A small CTC audio transcriber, trained from scratch: width 160, batches of 64.
Rows from block 6 of a small CTC audio transcriber, named by matrix and row number. Rows with one number within an expert belong to one neuron, the router's apart. Each number is 500 + 50 x the weight over its row's rms, rounded and kept within 0 to 999. All counts start at 0. Numbers have three digits each.
Before each expert's rows are labels from the 100 clips, of 14976, where the router gives the expert most weight on average: "top examples" is what is common among them. Only what is clearly more common there than usual is listed. The data: Morse code for random letters and digits, with fading, noise and interfering tones. In brackets: how many of the 100, against the usual share in percent.
# router: router (model.blocks.6.mlp.router.weight, 4x160), inputs 108-159
# gate: expert gate (model.blocks.6.mlp.gate, 4x320x160), inputs 108-159
# up: expert up (model.blocks.6.mlp.up, 4x320x160), inputs 108-159
# down: expert down (model.blocks.6.mlp.down, 4x160x320, transposed), outputs 108-159

# expert 0
top examples: tone: low (93 vs 33.1); white noise (64 vs 20)
router.0:484540574490415463552508521506478492439508562547503504536540556518540576542465403496553594504526567465391527461485440552562470491543540481613516539547527665
gate.0:485458557492430471435532516480440452446451419533448561492568606579457500481500486457438550526470535478479475495526493470515507439482563479499530469530510596
up.0:496551474481473604572521408516447530494469470566498551531442503480527507475489525453437547475469430487472573487506527452555479504540557475458505612492370543
down.0:451532466472563536511421521508409516551533439449458559520519559492557468531485576513553607549485474563549516470534410584499514558503574554489560486527608553
gate.1:536536540482479479532510523564593598538471580523461504485457526589482624517567427476469572516419517534450557431483426495620471486485587463493427496568546504
up.1:515469552528489487554463441420526485382484543505426404516472512573498533430539454480477517493440472448524494538501531544543438429394584467585555422459546505
down.1:538531483483475541522542475438472599501484594413459451462421502423503579529502489464496497541528572555493467500582477512525491444532563552479511531528548475
gate.2:484448441541517484508475491480523523586502572478432480457491553447565515426400532488508492554531507503471421474484547520503438442572499467504449515428505593
up.2:516575550501382563494475470503481533447549462491459488433563475494490578470451542509450467447487600442491566601553497506468537450492475481465440450489485487
down.2:530408559475531450482543622402509475535465487563500503525560545497448507518606565499611437535511480632469500529513605521460512525536459485520551568512382528

# expert 1
top examples: mains hum (99 vs 20)
router.1:449529552464529465460535447385386439606575495410527484488519511508511442531482493511448427515458558440560458519565604518502458531544510531466560454491452409
gate.0:477592493518546521509486503522487463436466550517403406406505597520381434428574531551527491499519515492523451510514535399531502474480529440547505472501633547
up.0:618444576493488433498504517541495527526540396506497531551462487399488543473437473599546461526457459473474445484482500527499464469500464613547483548532493390
down.0:568520468518370425514461489485540459515594437566519471549519480427559577491446528506515509454432562482559455462492527527554527446556485400548556471539484519
gate.1:500466561465490492436420525530562435508479506538434478518511554526614617496499499465447543573470483453484501524480428486569526550405569577540470428418501569
up.1:482554470427571574447434507436553537418544497426374531541448505503375591496506524451401468498512458585460499435598485497468437478412556513538539508518509527
down.1:539543535480554461509469460441454478428518473570508466497490451550676499505436482479522577557566519526454543491552436534419551489390600483445532455490532426
gate.2:474563537542514529442469471458496436445480416516440546550534584510556493502562540493541556413406517392515517571513588488424500549500482489506555438410505495
up.2:522533471416496540501493520514451546477519527482655519517515515474538489460585432442469441528449469446487510458519443516456567531451494561485547462440495388
down.2:513483455597475514498504500494583444582568414527436411561494514508435424456597481455455461507467525469552489509527541438469570470461471465499510483499540516

# expert 2
top examples: pink noise (44 vs 20.7); clipping (36 vs 7.7); muffled (low-pass) (29 vs 12)
router.2:484476518441508451554482510491500539504461546572491523502576495539529541464501452520501544455482614456525478405487461477492457565534515421490427499585477575
gate.0:460468394513503474574456509513501536562374483486559541492614594557466519531506558506461543469505430503537535559595475539475529591488514522587473483373558508
up.0:516525493540495488543503445568460589560459531510469502520635625521506518522519387508497555548463472512527452538597524579525458462532468486620476409572550439
down.0:493451548449518512594520529550605528578571442504449459488445553469506517542483501518533470575449506469537450560477582505486496538493432451478481549469487422
gate.1:486548437511503490511448516446531451351535519573582533584469491460491411552592558505492437465443475565336459524563483455511499552462511501523590482558491506
up.1:598543514491444523457537477493400547517459517447445388552399540518590452564522508530512562460496469483499449539579503340567554467442520598476475411505520499
down.1:392572484453536516423477463500486564499453500491515518559516506438602438518499539552453495542534439535516609564514505589458503572461523533440507534482570507
gate.2:522431460501388484503521375359580475570575487469455489441439569533430493459481474496527543448593563499448419533495430479501494572445566494591433492508531500
up.2:507426470573465491428495422441555476381516502499535483551510599532451512512535590480516474442519448451539474493496467501477486482334505459450416518524451517
down.2:558445403427515506555539507434389493531564513444422501571567481467509483579431591413477526506455475490438574463556536500532535554563525445469553442392516484

# expert 3
top examples: quiet level (70 vs 28.4)
router.3:600528556561435518536477535595582456434476506486531529570411523548433493513477568547600463467450373572560537525439504392472438472442475558459493505513440507
gate.0:440605539531578430525478476526431551480467513550461460514460549539564513461470488520496465538508603530516549481505481501503500551546534514522480534466453553
up.0:468454442571531560472534540537522463516514527610454462544484454515526501481477413648504488477499391560476486545534483564468547439464454420458442555545576410
down.0:501556449466499516455508481447555465553541485442569477454529509368575461530520507565497480507464517464527408539460493523454534567425550562490476508503532556
gate.1:410416462442519359509493520504525535484481551519540497443442403421550528522574475549521391483453573590411546432536439472442419517506540508445467406470510504
up.1:512489521482507545602472623572506560561452422523516454565561468548496466405542476515470473431431508433514457425471493477524421440497518512468481582583489607
down.1:475469537471482545531501507442456608393472446499556504510430483458427465489565488536476496534522512543505404637531486545400507500417473445460503528512397470
gate.2:474528560529498473441477429495493467454561443531543598568484444499575555536531501508467474499483485471504544525584417515490497458510552467580564574553520468
up.2:505596512436456428454545507484479572538557415472587560570559606504500544535496454559441431540463570526526560518585527606535557477571519539543491446615523599
down.2:476495501538474452471479446534566485518545498541509507551541459518476604603457600525514546547523525488444574528546434536484456564459445450454521539584444604